A small multi-label audio tagger, trained from scratch.
Training: cautious_adamw at rate 0.0035, 10800 steps, batches of 256.
Data: trained on struck, bounced, scraped and rolled objects made by modal synthesis, 78125 training examples, 35.4 epochs.
Rows from block 3, named by matrix and row number. Rows with one number belong to one channel. Each number is 500 + 25 x the weight over its row's rms, rounded and kept within 0 to 999. All counts start at 0. Numbers have three digits each. After the name is the row's rms in percent of the matrix's.
# convs0: first width-11 conv, stride 2 (model.blocks.3.convs.0.weight, 96x96x11), inputs 50-59, a 11 kernel for each
# convs1: second width-11 conv (model.blocks.3.convs.1.weight, 96x96x11, transposed), outputs 50-59, a 11 kernel for each
convs0.24 088:455449456469468476495500510506488500500488502500500511491485474475562554541527510500500487486484477500500493499509520510498500492500500500500500500500489497489490500503500500500500500461461463459472535529521500500530500539500543556547543545550557555553550545500500487478474478483480479500500500500487497509463434418433485541541500
convs1.24 088:482500485499500527513525500505514553502502512548521483496482475487546460502500549502510489544519551524539542523505500497500534548538527500500546542500523465459482500468474502509520540531514516502437514505505500480419471494540500500558526514466500500532516541500500510503500500508497521521534522504500424446424500570566534516500514
convs0.25 098:498500500500505464454459482491500500500497492504512512504489492470500512517517518516516512500500517460500488487500482490496490499500500500500518500455451437418409437549549537533530521510506508508500519506493486486478464478465467488500500506505500500500500500500469500500500475466500518558556528500480443471510550548521500478467472
convs1.25 103:454500490500484464500500478472463500478484500525518520495500500500484475474474425471518523537500529500500505488500500500506500523528500443457518440500530498494507523500486517521553515471456456448488492500495500471470527527500544534451490455497500470486500479480474503507456447454451500500460441415511546479511542485500500486448450
convs0.26 105:463500505525509497467466480484480500508522543532520521523507500491481482483482484486500500514518515500479500491497500463472482488500466466474476479473462472500480464503509500511500500500485480467468520513510509500500505500500465477530518495500500479472468500500500485508495488488521554559522513520462458454511535532496500500500500
convs1.26 115:469500512516519533478518500500547500468467451500520511542473485479500507500516518506500500532519549500500500481541526500478489456500437456500524498574473482500522524539500496500520500507527500500512474500472500442502540507499500530500507502500500486456449483477502507543500491500488500500511514500451481458494568536500465522509479
convs0.27 096:479478473471469477470466486500500550500500515524500530500500500500472476484491500527541546549554569484486482469475489496500500483476474485500515523522525513501494500472464463469500500512519506500467500529500535523509500500500490500500500513513500516519530530536540493472484491532546529505510520528431460500500500477449441473487510
convs1.27 096:500500491462494466500483500440500487477472452391471476475500449481463500509500523500503500500561515529523526554500532564500499500473527492459500505447560500476483476500490477477472500451498500478500500483499488490469500551531497503466498525523530536500490500501507500500550534480498500512500514500500501500482513551500503424500555
convs0.28 111:480484500523527500491481504514507488479500473465500500500500471489524523517500520514516512500489480500504492486500494500507509505517500494500500481476495504510505500501486472479492500497500519522528500501483451457488500493493493489524520500499500500500500500500514515518509488492518531500478483495501500476500539507425339377480531
convs1.28 112:500507536535529500532515478472500513500523517534500537478509531537500500500479514512520463500531472502500492518532517574500494500496500491511487493500515484500500537534514536517535500473499500485522497489500493461500552540447496526475467527495511505469484500493472500500523469491500500440461500513518494494500565542498500432502479
convs0.29 118:463466451451449463474500509516508500500500500509500500500500500500484488495500500500500500504500500500500500530525519510516515500500576586588604602611596577551533504502501490474471463500500461474476500500512500518513500500486480485496495492487493491493485485483490496500506509508515515506500500483488493488487486500503500484477479
convs1.29 102:505517499515505500500500500514500462492492500500500500503500505500470500449500528498500452448465463500500504500530528500483500500510480498500469474522492470496500500500500483500514500483500471455465452462439458462438439457468484500524513512500500458500500500509517500500500500501528530537529542543500520536556542500500507500500500
convs0.30 092:500500500500486475476482500500500500500513518500522518531539550560455442439446458476488492496509500480476493496500500500487485478484500479485451443420443486500520524450465500500505500489494495505500514487480463460451465478500500500513513500500500521500500500500489478467464478500500519543544536531512500500500513500500500495493500
convs1.30 104:500500500496474471500481500502500513484497488500500543528500497500503500489449470500538546500443478480500500500500500517500452459467434500520565531475494500500502479508486488500500544531485500500500462500500484479518500509500500499500500500500529511504500511500524514500476500509511521523500505497468444457483500533555500484464468
convs0.31 096:500500515522500526530525527500522498509520534536537529531526516507516520517515514515515516519500517500500488500500482476470467468462500538500500500500500503499487482500500500500500488500500500500500459460461463471481479476483482481472474476471467466468472470472473520528528523522527530533531517507500487490500500500500500500500485
convs1.31 095:506500488453485474472479488501507520527534541535500500500496507527472500500486485463455443446456488517512507501500500512529541534526500500509514500500500498507520531456442455477500498500491500500500554500520508477463506500538500500500483483473471466454459458461462500500500500500518500508500500500500490472500500504505507500500500
convs0.32 087:531522508498477500500500500500500520503500500500500462456460475471469472473471464461454455449449450477486498500500500500500516500516463467475482489500500500531531537479480484476475484494501487485470491500500500500500513500500500517481485488489494504507502500500500435461472489499505500500500500526520500500499467461478473499500500
convs1.32 087:542500500531507505502519526523516453454462500504516529534521524524528500491499454457466500488500500448459462466446468480479481500500529500463465477482491511485468441542521505500500485500493500500537516525500554564539533532525512500555548532500508512518517512528524556539547552561570567562575582587500485454441409440475518529518528
convs0.33 117:540534528525518524519517513515508472479487489486487472479482474468476467465463466464474478477477477487498508519512500484500500485500560558553546550555548533516500500500500523500500487485494500500500501493498500491500501497497496500500500512515500500500500500500500501500500500512518521514505504500510520500500500513526539530517500
convs1.33 099:531538518510500500500517519510504477485475500518495488485500500500474500500499532500500473455490497500534528517482443421451507500537500500500495536546487454447500500500493485500500500505523500500500444421398406398376402454472500526544541500500504500487500493500500500500533526500516537555540536500475482519500470500526510524527542
convs0.34 104:435429450467500492496500497508509477500472482486498500496500489489514511510502500500489488490492493483474472500509535551539524500496500500500500500500481500500500500519500518527529527522495479473479530525500527500500515500512514514551547536524511500505504500500492560565553526482457452470477489484468478479461436443465491505529538
convs1.34 112:470500500552486533492500481500500500500500549547543511509485540530500486489474497520500510493486465500503479500500510500486500500451495531538498469513542549477500562480507500500512500500522524500485500529524530511519500532526500500570515516525500513474497500519500481473500495477462463472473464469500500537513491500509517527477457
convs0.35 093:500500483500490500500500499500500500500479500482483500485489500500492500500502500500500500500500500512500500500500533517500500482485505524529521522517500503500500503455442441437444445451451452447448488489464467458460455461467466465558555557554554553559561562569573504508510500500500500520519522513500500492481465465500500505508512
convs1.35 092:500532500500500500500500507505492490500500500481482482479479485500463444466468457476500500500500500470500500500500500500500523500500498518493500474473457483468457500528538547563571581573564547526517443444454500517543500518496496456500500501497478463460474499487482550535525535540550541535521530528522500500494469500517516480460458
convs0.36 099:500500479480483500475477474476470485500500500500500500500500500500500500500500500500500500500500500536534533533540540542528530527524500500500500500518519500532537541464463463461459456462466469475477500480500485491484477472466475473526525523520521522520519518512511500500500500500500500500497500503500500470473468500500508500521523
convs1.36 096:500500500505497490500500500500500525523528528515500500463455456463510500500500483500500500512516514500503500513500500500500500499495500468500482486483484491500490483500494490485469461463474500500500481475472465462457452457474473474463466457466458461459449438434439483500500479500500479500471477484496500500500467459466479496500500
convs0.37 106:500474477477500500500492500506513490502508512518517517520514506500481479481481483479477479478500500449439439433440433437445448461478517514500500501486485478487500500446443450449455457460460456455455458457451446442442443444438438434524527533537538539543546547545546500500500508508519524532533536526466452467460474474492472500500502
convs1.37 103:483484492471448444450477486500500500500523500500492498504509515500495490487461452430425422442450452500502507490490499504503500500500522530500500475454449500500500446511513509500500500487485511536554481463468487514535538527522529511500500500500526508500500500500488498500495500500500500500500481483500500503500478483490500526519504
convs0.38 102:527543550547541534531527523515512490488480480500480500498499500491495495500500500500500500496500500500500500500500514520531534500535507500500500500504500511520528529484473467464477485496500494494494448457462459454452453468474487491500534530531527528531533535538535526530530543542548548552545542536530536522512517532533526531521517
convs1.38 098:471500500470469500479476500469470500520526500500493491474500500500500486471481487500509500472462455504500504513517522532528511487483473500483500478468460500460486503493500502513526547555541521500500456446467476482459500500508500513465479484491500500491439458496487500499502495478479473474485500486500500503500500521507496500500521
convs0.39 096:518513498500500500500500500494500500500500514527500500500500527520500500500500500497500500496492491499507507509503500500483478500500500500500500500500505500496496500410416431436450456464465471475478432442456467478485494498500500500438429432424427427438443447453454540533526522515500515500516514515500500492466473469492471481472500
convs1.39 097:495504511520522522520517503500500517500500500500500498500500500500488481481468466449437435440450470490480468480488500500491480479484500536500500500500500500512500500500477472458451445446448459475478492500490472467500500509500531519528530527515514504504519521523521495488493488500486474463465461457491500500500500500514542530508502
convs0.40 095:475473481488501500500479481491500525526517500496504503500513509500495495500500500485484489489500504491500475469471500500515517516513539527528500500500508519524500500468465466481507500500534500495479500500518530500521500512513510500500494480465458450458458500500452480500500500509489491500518521518514516495513546561546506472451462
convs1.40 104:485526510513493459532526483503500443457457474454537500500507549472500500500500500510491511469500499500522500511500479478460500495501460500438465438502515513443477517475500500500500500500500491500519459455448484436500466495500500489484500500493500490500500480500500500506500500521512500500535519500517500487480542519516507500523534
convs0.41 102:480500500500494509503494479465448482500485500499495491500479500484504500502498501501500498498489481509495478458438436428441452471491528519518511500470469477476483491501502510518519515509503500500474498510515513500471446445438437440500526519522516500500496493496500484497500501500500496500500520522518500500500512513507517524526525
convs1.41 098:497494500524500511500489500479487500542500500508500489500509500500461500464499519536497462431430449500472469500509519512505500500500500500500500500477496524533541538500513510530540539525513502517523473487498519500528500494500500500493472470477485495490500492495490500500500527500500500500500500500448500513551541523498500470500500
convs0.42 098:514502501501502508514518515514501500500500500500500519528524524500500493490488487489489489486488500500513516520524522500500500500500507500511500500517519524520521510503502503504500500500528535500500508486467451443441445444435458475542532529524517513514511512519516550560579599609613600585568551538525511507524527537537529523521500
convs1.42 096:500524533526529500500500500500500492501500500524518500487500480500497534544549513480472497500540571500500484481500507500526536539547517519533546540500519500497501492475464471474463466467474466457454472466459455452446475504500518513515500505500513516532528524514518506500505493500505488499500500500500511504500500490500500507508500
convs0.43 105:463470464474472485491495493500487500495500500500500508502503500500500500503504508505500500500500500500500500492489500488489500500496500503519532533538533531525514505500500534547549552553547537526514475481480475470464460458464479487482479477474478476473476480485491500500500500514511500516500513508477500500500500481500489500500500
convs1.43 099:500500515523528535530525516513514500503500494486494500490482484500490487492482479481491499507519518493488489500500508500500500488488500500496475471478500495501518521465451443414416417437463470487500487478463472474457467481504511539475467451432432459468482479480468500514500520523527520514500500500505493489500518538541535500500527
convs0.44 087:504529531530505500514524520510510491494497500500444438500438500500480490500512507500487475468466462454464476500500500502500500526530510504500500500500500500500500500500500500500491489490491500500494515500500500500480470473500500500500500500500500500500500500482500475476480479474479492492482471454530541530533552575554532528505500
convs1.44 093:493500500500503500495479480499500500509520498474455500531543511500500462500469500500500500500520500500500468500516538537519500459437535517513482507511500503530500500484500500498518541500500500528553468488484498495500544548537529500458454460472469483469473500486498499500514513506508533537538542537513491462461466481442424441485482
convs0.45 100:510511517509500500500483476477481467468481477482483489490500500500507500500500500500498500500500500498500500500500519500500508500499500526536528528522500500500488500500488481476468467468467474476500521525528528528516507500500508508500500500500500500485500487484480500500500500500500500500503514515500490490483495500500523533525519
convs1.45 101:475481474463452448468479493489468484474480486494487484465464474477477484507498483494500515495472471500480478500500500500506500500500519519500532500500500493494490512448452467500500526517484456456463523500520510486477486500507505515472476480478477472467471479478478525500500500500526535528519510500536530522516516512500514517503494
convs0.46 099:464468479478479467472482500500500535500501500489485500500500500500470471500500500506518530553571582485477471470479476485489490487500533523529523528510510500500500514500500500524518500500488485484485517500500489485467461465476474486511500500500500500500488500500500525500530500521517519521511513509518511500479500449461478500500481
convs1.46 093:500516498500496488493500500519496490492474468457473513500478500470490481512515535522500504490500500514531520538519500459476456479468500545539522533558547515509491515492500500500484474480471500500473486470461464472521521520499500481519521515524514500500500500524537484477500500507477469468456457500539522522533528498461444458465495
convs0.47 098:500493486467500521527500477500506500500500462465473495500497500500473477480480500516538546547547531508500500500500500502500500468500500480498477500478475474491500500481489499500510500520520524500500490502500505490498524535544521500508513509500500500500474500500500500511514500495495500515523498492500481486475500519527500464487500
convs1.47 104:449486521541491534500500500551500462487415458466500500525461500482500502473511529530500509489526474500498514501586546534426489422517500457500535490468490500512488500472470461472483505483515495517500500481497529484475519491500505512500500500500505535500500511463500539500528500533500490442500475500500500479513521471462449500500518
convs0.48 100:487500525542535509484486500492506500496477476486500526532534524519500485487482482485500500500501500494465452462500513531531532528500500500520487483471485498500500500458467489500500520513506500482483536552535516522539563566551500509510500500500500500500500500503506520515506459449467487500500507503493500536570576539504475483500511
convs1.48 101:500500518509516505510489500471545513441497501495476475478513500500522513500487525517554540547516500517500511500490478512499451503480450518500440457430500500500511509473489500475481492468500500522500500508505505469496500500535500536500500500500495518500483489451500498495527519502555531510511511498472453498500528570502500488500550
convs0.49 107:461472487500517546569562535508486500500500500500500500500500481484534529522500500486485484485491500490478460451447466500500535536522539541532527513509500500500465461500500500500515514513513513500500511500519517504487480449439433431497491483500491502506517514517500500500500511529543540536532525506461500506503518523523513521500500
convs1.49 097:476483509528508500469465478481502455442468486491466500500500500500496476501524554522500480486448469500500500491509524500500513475483496508501513491454457462470558565474470500507524530500479500457435479473468470458453500524485461478517480500511513519534523565518515502536500481486498477487469500500504500514500500491503500519531533
convs0.50 108:529527521525521500500519519515504506500500508513511517522522518517490495498500497500500500500500500500500500500500516517516500500500456454461455455457454453463472484433431427428435445450458459460457522500514511494483475474486495500482479464462457454451454454465477505512513524523527518517513508492500500500500491483500500534500539
convs1.50 105:529525520541529523500519500515515474479477458446457500500500500517517500505528518512530530523536515500500500511500500516500496497496495500500500471500500522519511500487500500500497485479500498495500500500470461500493508500497500500490480490500527527500500500500500478470464477500502510509488500500530500500500505480493500500496456
convs0.51 090:490504514503492481480500500464500467500466476478500500500500494485581567562555549537523512500482469469476500500480500500494500505500508501490469457455478500521529549498506505504498499502507500500500550556553551553500500519500500489500500500500500500500500454500500490477470465473469461478492500510541547552546529500508480439430454
convs1.51 085:500561547500524500500500500500500546531526500500500488500533500500473450460480500500514500500503501500500500485500500539525518500508500540548567527500491500507544500533522500510500471490514500518519500492486491523525500418496472500500500500500500500501522515470455500521500500521510560521516500487456500509567554519500522532525532
convs0.52 096:460454453459460470474481482480473509515510514505510504500500485474500500500500507500508500505500500449438429422421424421421434436442500517500518518511507500500480500500500500500500507509512500500499467479479493497500500504500510500454454461465472473479474470465465500517500512505500500500500499500500473459450500500528525500520500
convs1.52 099:520531527500500500500499486500500539526527516513493500477500500490500468470487503508495491503500493525522523511513500500502500503500456453462467485477506531524517524499476468450443437452465500502519500500543543500500500504509514500500500503500495489488487500500500475476455447464474490490485476473500500461449461477483490496492500
convs0.53 096:524520519500500500500500500500500500477475465459463469464469475468500500500500500500500500500500500500500486500500500492488487482486466471470471465460462458466474500500500500520500500500500516500500527500500500539500521500519522516479476475480482489495500500514521482481500500500500500500500498500537530529529534526532500521507500
convs1.53 096:446450440424414403398408436437443504503499511511507491500473481489514522535525524524525519516509517500500509500500500500518519514500481469489500531537520500486500500484500500503521530524518500500500543500500500500500500526527517500500500499492488500500513500500500524530537543545548559547531520522510500500500500516500500500516525
convs0.54 101:469500471472468473470475473500464500500500500502500500500500506500484488500491500493500500500500500500500500503499497496492498501504478469458460465465473484500498500468460465470469462459457459464462469460478493508500505503507502500500479472465454444438435442448458500500500500524529527526523521500500508500486455461468490500510500
convs1.54 101:500500500500543539539526500528532500508500492484500500500484500500500490500500500525559578545500458513500500500500500492491500500502451449464481475469462488478444466500499488475483500500500486466450512512493500497514519518497501493533518522527562575568537520508507500510502497500519514500491500496530500460478487455475490490499500
convs0.55 101:538542532528520506500480475482500481478481500500500500501494490477500485484480477471469467470470469500500489487492500516522528528515477477478482490492500516526540544517500518518524531535530514500494500500499480465446431428425429431500500500500500500504500500496500478475481481492500515525531527538545550561500500483451441451500516
convs1.55 093:460459469492499477453450471479491500532534527512500500500510505519523520500500500500491500535543535500491478476455459463490498497497524528537544500471441434477500500500487470499524534523512512509507500500500500500518500498500468500551523500481500500500500500500500500500474468500515517510500500500429415389456514504500513512518527
convs0.56 093:485470464459463467472487500526535446455462455449445454462474482488518500522500500500500500514500519500498491485477467465458461469488510512511508506508500507508521523500500500494499509512522526534535500500510522525531529521511511503500500520500500500509500506500500461444425408395386392405425451466466442436425435442470471475477482
convs1.56 090:495471471460463500500510514532500545531528528528530512500486481500588557500532511492511505500500535500500500500500500488495500500500500500500533518500500471457445457556557558534521518500500503500500515513500495500489465461493500513501497499511500522525529532530522500480500517538545545541532517509479477482465437461499500521514500
convs0.57 096:471463451449452451460464469472466500491507513516523524520522516509493500500500500500500500500500500500475500481485500500500508506500500491500496497493493491500485483508520528539539544540532522515504500500513500500500489489500500489488479478468463453454450458463478500500500500517521525528534526525509509500500500500500500500553549
convs1.57 101:500500500518530532537522498489488521505500500500500498510500500500500563500500533526527540544545548500500500508508507509507500500500494495500492482500500500526500500552500500500500500500512500500500535540530500478469500501514523521507507506502489477468483501520515461456461482500526523529519518513500500482475468491500500500500475
convs0.58 103:523492477469490500525518508500495542543532517503500500500500500509574562552533500492486475474474477519524529520513502500500500541538499500545550556553543531526531529521515500476469474482500506517510500525528526525500500526534535531515509503500500500500500520500535497487484491510518509500500495500520474417441483529551528471437422
convs1.58 102:482463500497500521513500500500496537531514500455515490474500492500500500507500500500515522520500498518500497494524525523533536515464544566511500495515500523475465470492468480486500500517504506508500537511516550552497479515525541514507500500500500479484473484501498527521516517501495489527511500500440500489487440475538528497501490
convs0.59 105:479478500500500500500500500500483525523525524534513518511511524517464467478500500503507512514507505518503500500500500475500500500500533530529523500500516518517517515500500500511525524526524514503500500480500469468443433426442446441525520500500500507500500500500500481492528583618620587544512500474500515500500485500487482482466480
convs1.59 111:501485485500500509500474462474500500500526485473481487483500486500476476500500500536543524500484492479500500510504536496500453469444500500472500459482478459473505476483478470472500500483469490485481502508500523504500506511514508510500500500500478500502496503524503428428440440392377378416452468463519536534495500502519500490486464
convs0.60 097:429413404404415440442446454457469483480482500500500500482479471471510507509505502500500500500480478521500500503495480470463461455448500500504518519525517506500500500500500500493500500500482486498515483483485487500500525531545562565541545540527500495484484488495499512517500496483471481500500500495446439438433449453482477473456439
convs1.60 087:500500500467461459490509500485476536500522537539525500478477460463539500494540507527533549521500468524500523543537530529500516508510543508506525526464475500452464500471469465454474488488500504502469500500516546543518472477489481459500501481453452464459481472458459500500500526508487477500459500500500519533518500528552535510521539
convs0.61 101:500500500500488489485484500492491534529530500500513500521519516514495498500506500504507506507503501500500500500487492488488497497497500500482500500500500500500500504556553553554549547549547547543547533532525525500500488484483486500423419419417415414414421428438445510500500500500500500500500500500500500500478478475500488500500523
convs1.61 101:468481482479461460446459476490486495500499501502496488489493499503534532530520500500500500500500500531538533528511506510500500502495540541539552533527520528536500527517524548561571568556527500500486500500493477471475500504509515500476467466472486497508507506513507525518498500500519514511500500529538500503511520515513506507515524
convs0.62 104:500500500453478520521495495500489476468465462446452494500511514507517520523509500518516516517512501500502500500500500518532548538532535517497500500496482486500502500500500500494500500465479500500489508500500500464454465466500497500499498493488492500512518522517518500515519500495500478479500474500511527500471500498522474431423428
convs1.62 113:500500541500519542500481475494500500524476476491517500513473520464502522500479518532502503500500518527500493455500535542458517461507478436467502483500521450426471472512517498501500528500500465524500468500490506475467500515500473498473462500487495490473462461472500486487511495519500523481482500504471500487500564599509456475500500
convs0.63 109:514516505497509525526518517507507450441435426435449479500485475475504504507509508499500500500500503500500487500519530532530511500500542532523522523512501485500500500480500500500500500500500498500508547550534523521526533527515504500476478487500500500500498500500515500508493472438428450463500500532513509500457433427438454481500500
convs1.63 096:502445479450500500500491500466490524500496521561536500485492534483505470489443476500514514481455476500482482501517522512516509489500500500500484500478500504477475555500500500500500500500474484477459500524500500492470433513533500496500463488492498500481476484483500483488497511500476490500511480488531529500474462500533522497445463
convs0.64 090:488478444426412424444443442450475495493494482486483484484473459466527529530526524521521514500500500538544538524500500483470466469479500508508502502512521527500511522504500497487470472479475500500500507500504503509507502515528537543522525519515500500490492500500503453500483491494500518540560559533475505515496500522545531516480450
convs1.64 092:500526500500500487474502497491500523500497500500500516456472478486530505493456476500500551516507485512500509500568532500520540523529500488459500517493500483510500540500480504500500496486498532550533511500469495515500465488498511498528530522491461477483502495486473500464500477500464463464469466453500472427487500500491482500500502
convs0.65 093:506500500500504500500520522522518500493482474472475476489490496502480500500500500500500485492500488488500500500490486487493491493497500506500500500500500503500502500478479479483494500520500531528523489500500500500500527535534544545500493490494500500500500500500500491500490490500484485500500500485509524500500486463484477493500509
convs1.65 087:500491500500500500483468500500500448459434463449482500500500500500480475500473500500507451500500500480484500518532519500500500500477552542514505509502504500500453500507517518541557547531525493504500500500484533519514515500469471500500526500486485475494515493508507470470491504489500484500500500492518532500467500506528500500500500
convs0.66 110:500474473463455447442466483500500481482484491500500500497500490500505500500513500511510508500497499500522528525527520510500482500500495506524533544555557561546538519501500500500500500494508512536500478488495492488500500500500492500478480483484487488488486474477476500502500500500500510508500500500470459454447452471496514519518500
convs1.66 099:512514517500500491483478471500447533529500518507509500500491480500537500488465506500500459500500500558500523500533500500500521543538501475488490523534483488464500452500500476518518505502500500509497482452423446456415483509536500455543541542500469458462500503490484515500532498486500524509508503513500506510500469500500500517549500
convs0.67 104:500500500500500500500500500500500465467457448440446452459457458458500500500500501500500500500500500490492491488486490492491490489486516513511508510508500500520500531534543549556553555545542525510493525529534536538500500531500529500500500500500528500539538545538500517509505500500500500500500500500493487486486500500519500500500488
convs1.67 109:488500500508518532535542544532500535537535526513496494500507500515424420435462488510528529528519500534527520515513514512515514500500489491487486500500500488483486488528521500481467465470483500512517483482491487480467500500519514500483473467472478471468480488495495455455461463469464461463470476483500500500475471475484500500500500
convs0.68 103:522524527518500475457475494493508532523500483490501500546551558544500508500512516500500500500500500524500458448445445453473500511516500500482474500500516519508500500466460461469484500529520500500463488480479467502528541529503500500467454445450472493500500499497500500535520522516520514515500500500475491512547542548516468440440466
convs1.68 110:487500484475486466500484492494500473416438472467500500519500500515500500508500500500476500487500454511483490500500500509501496461490486499500471451492537554472468539544500500476517492500517527500511482500487489500500530527534543501500522536537545500522500480500494500500524540530520511500519529500477468498528512584541557545487468
convs0.69 105:462477507541557554532528534530522524514500500533541538518500500519500500515536559582579567548538528500500500509509506495498500500507520511513517500509501491482475484523529528535529516503496500500500513513530537549558534506490500500461462467466471474475477482481474491475476487514547526480481493500470440453455474466434408427405441
convs1.69 098:499470515490500485545520540500567542500500492483467507510547489500500469447444500524508500500508501518532516538552587587530472453443525535505511473437490497492500495494500454492481498461500500500485528498519545516463505541500556534500460500500506498523520504508500529500500500500518500500500500500537540506500499504505500487528504
convs0.70 111:508522535517500470447447457468462500500516518522519502487500478477535530529530528522510500500474465500522540550540519500481479482490528500500486480479493500517524521457500511518511497477473478493500500515529524500494492500500500509497507523527522505487472471472483480483484485486480485500514530532539540500488470455451468500512500
convs1.70 103:433491482476484480475500481500486528500500530547500466467480500443466449454469505537531500469501500484488511507500523533531519476497500504496522569505472480484489501495475453458500500486500538500479529500514508500500500481472500502491500469479479460507519495475432500500514514508500500500488500500493466494525532500497493500484519
convs0.71 086:500499493490517528500489500500500541540531516506497500500500500500500500500490512519526522510500482542535500500500500500500488500499510514520510500493500500500500531500499484490500467457500500500500533522498484500500500500500500500506500500500500500519521513500500500495491520531538530477450466478500500515557565500443436477475480
convs1.71 109:526489488500500500533462468465501540513500484475491500504518500500500527500489527516520500512500474464495452500494534561473439450451515500471439491516528476462493500528500504510522538500528503500500500493509500516493541547494520529478463514469500500464483500491460495475519485490511500450466462500463500559509560580504500422493492
convs0.72 102:500500500500488500500500500500500473477481482500500499510512510500482485485489492492494498498496495554552548546545538534532531532522508500500482466459457457462459463479500500500498500502500500500500444454452459464475480485488493494445445436435433435436443447450456500500500500500500506506513508509466469474476504494500498506496496
convs1.72 108:500498492480464465458461470476476500500499498494500500512523523519484500500474443423418439457482491500510500500521500530528500509500467483500500500500500500500500500515500497482473471479491499500500508505487500500477500500500476500485465436421413424428447450455458436435440444454462479480500500500496500505489481488486493496499503
convs0.73 096:476479496512523522505489481486488504502488470465482500533544500483521518514500500478475474474481485500500486472483500526524511500500482477492484495502500500545534509500500496500502500500500500500500496480480480500502548571562535506488488474460469474495507501493497539550547514481459462488500500500431415455510548553500458430445481
convs1.73 106:500535500544518526500500500540499489500500500500517538532500532478507518500500508537532500529545477470447459457462500519500511516530476534469500473498500500505541554495500480499481483500493463489499511524518574501552477481500437496441528500500500500457500478491469500485528506504539553500500466500500500507474453495500503501500522
convs0.74 112:463504536532500436448484502500500492483470470500500477487511519500524528520521521514520527527529529478470480500500505515518525521524433421440454500500495523526507509446454459500491511524527520506501506475476500500509481463460455459500500500500500500500500500500500500493483481471480500515533529514517522526500487458465485500460456
convs1.74 117:480538500500541544543494500500478485462500496516509512500466485511525517500503508531540513500529530500500457526534500459482458500493504469537475505529511515525517506494495527500554534517512500467501467478500500479476500536527484464483500481500519518500500478500490467500474506491472518513495481467482500507493477500494471480500451
convs0.75 106:461447450445452449462480484500482467500474500481500499508510518530479476475471468462456455455459462518500500500500500500500512500523491505524552566578572563538521509500484489495500500500502500510512517500523500500514520524526523519501501497491482482500498498500500505504502500500480500500505501502485500500501506521503500472500500
convs1.75 103:510514520516515513500500500500500500465488500519500500500488514525500508521490448448500474487524566492486490524543547533500500511509500474449471496503497485490500500483480490477455441461474500496500488500511534535547530530533520528500505500500500508529526500500500449451453469488487491487481488489513514500498505526507471463500524
convs0.76 112:504500500502504506511509511513508500500500500500516500507498500500500500500494500500500491489500500455459465469471476476477477483484514511508504507499500500500493500465464465464465472473478483494500500500484500480500481480486489500500500513524523528527528524521513500496500500501500502505502500491512500489500496499500500500486500
convs1.76 099:500501514508504498500500500500500527500500500498500500478500457454488473461500500522527518502500482500500500525500524521500500500500496509500500500494500500500500493518514521540549552548537508500500500481487500500507500486476479500525516500500478469470500482500500476486492487492486500500500485500453461481500516531536542540533519
convs0.77 099:547553530500527541553545522505500500508529533500500500500500489494525538560569571557541524500500500514513500504500500486493507511505484500464485500500500497500508517500500500481472470476470466465460484466478493500477474483500500500520516510502500500469467500500500489498517538519480453464483486480471475500500500523548564569544517
convs1.77 101:451500511551531500474471492488472563539533500441466478499542543500519500458472500503523527524500468505477500507539545548537488445416514529510500496499500491500500500500495470500520516500449499500500500484463500500500521539547500509515488500500477487460464500500500492500500500489475496500519478500495502514514523572500434459500497
convs0.78 111:490485474466460470482500500518516484476480496500521500537539544539462450431411383380382402413428445500481478486500522534539531527522498500500493489493500500500500500500500500503519528531535538547545492490500500500500498500500485500480478477479488495500500498498499449443442434434435435436435448448500500500492469458452475500500529
convs1.78 103:500499496500523500498490486482504452467476478485491500500519500500500500532542540549545500541564500494478473449426433452491485483481498500500507503522529534538500500507513500499487488500500500533545500478453500500516529532558549546471457448460467500500490482485477544517521527512529525521525548567466467500485475500500524552534477
convs0.79 091:538546532500480490506514511500502496512516519498500439433454469470528545554552545532520500500500502487500500500486466454470487510508503500500519525516514500500500500500500500494484480475477473461456500500500500500484482481485500500543542541538532526525525533526522486496500500533525500484477464461534537534539535519513514514500458
convs1.79 094:482500500528511546504485520490500494509500456471463492487524487500500500466504500527500508500513536500500469480531518535521515483476521472472459493468502500493500482500500495537509538500521515534503500494536539542485528533544517528500500477500483500485520500500500500500526527519500507533544520510527536472500500500469468479487463
convs0.80 104:467460465482470449439458478491494485483476473469475476483500502500426432438444445445444448452454463520522500500500500506500527528500538526522523524522524539550543542524500500498496500508500500500495500554564564554545535532514509493500514514523500526500500538527527456458463478484484491489494496496450441500503524540523489486475471
convs1.80 096:500500526500500500464500483492494485480473466453500500500500521500509515492554514523500526527502513500522537500493470460450447466481494471457448441501512500500500500520500500500500495491527531506510484475456509500473453473500480500490500500500500500491464482473481500499521500501500496484500507510453500505500509493500531530546543
convs0.81 098:500492500500489484500488500500498517500500512500500500528525526518452444442436420414406417427439449515505486488482490498500525523500475500461451446443445500500500500500500491500499500517518519500510519500523500508502519517522514510451453460467479500500500513516525453468471469468440426438432455451473490511513506500500464453461468
convs1.81 093:520500501495512489486504488514523434449445458454469500540541536500520500500524535565503500500463430478500471480459464468488493486500500500500500472506530514500519512529523500497500500500500500517512500500459500512521522511512500525500500500500500510500501494500534554531537531536560546525543546554500475500500488492500534546518500
convs0.82 105:492473548585560498455456495500521466450447457500500500490497491500524500500500507508507500500486484500500487500506504500469466500500527500500497498484506540546522496494485486500500500478478483500500500500475480500511521511500470472533500515500500517500500500500528522539500477467490525541524500500515503500500507474434443477513531
convs1.82 111:528489500535514500505500509500521492483472491500500519520478476500500515583500500548531500493500503500494500516500497490500437470457445509504485509530476472500517525501479496444477491500500500500500475533528500509496512516476519503484458469500500493510459460474484500536500542472543500524434480467500500475498480497500450477478471
convs0.83 099:529533537535540539540531524514500479479480470473473470467463458459479483485484483483488488487489488483500500498506512520533542549554500500500500520500522521500525530443443451457472482485500491488486441430439452464476488490498498499500500522520520519500522500500500514520519524530532529521522511506500500499500505500506516500500509
convs1.83 103:500506499500500500466458500500500543542534534534529532533523519518488489488502510522537529500489474504515520528536539528523500494488478473500504500500476478500488488443443448440438437448468476493490467466497500514509500500500500512500500500508503495499500500529526492495500508499488493502500512500500500500508514526526522512513500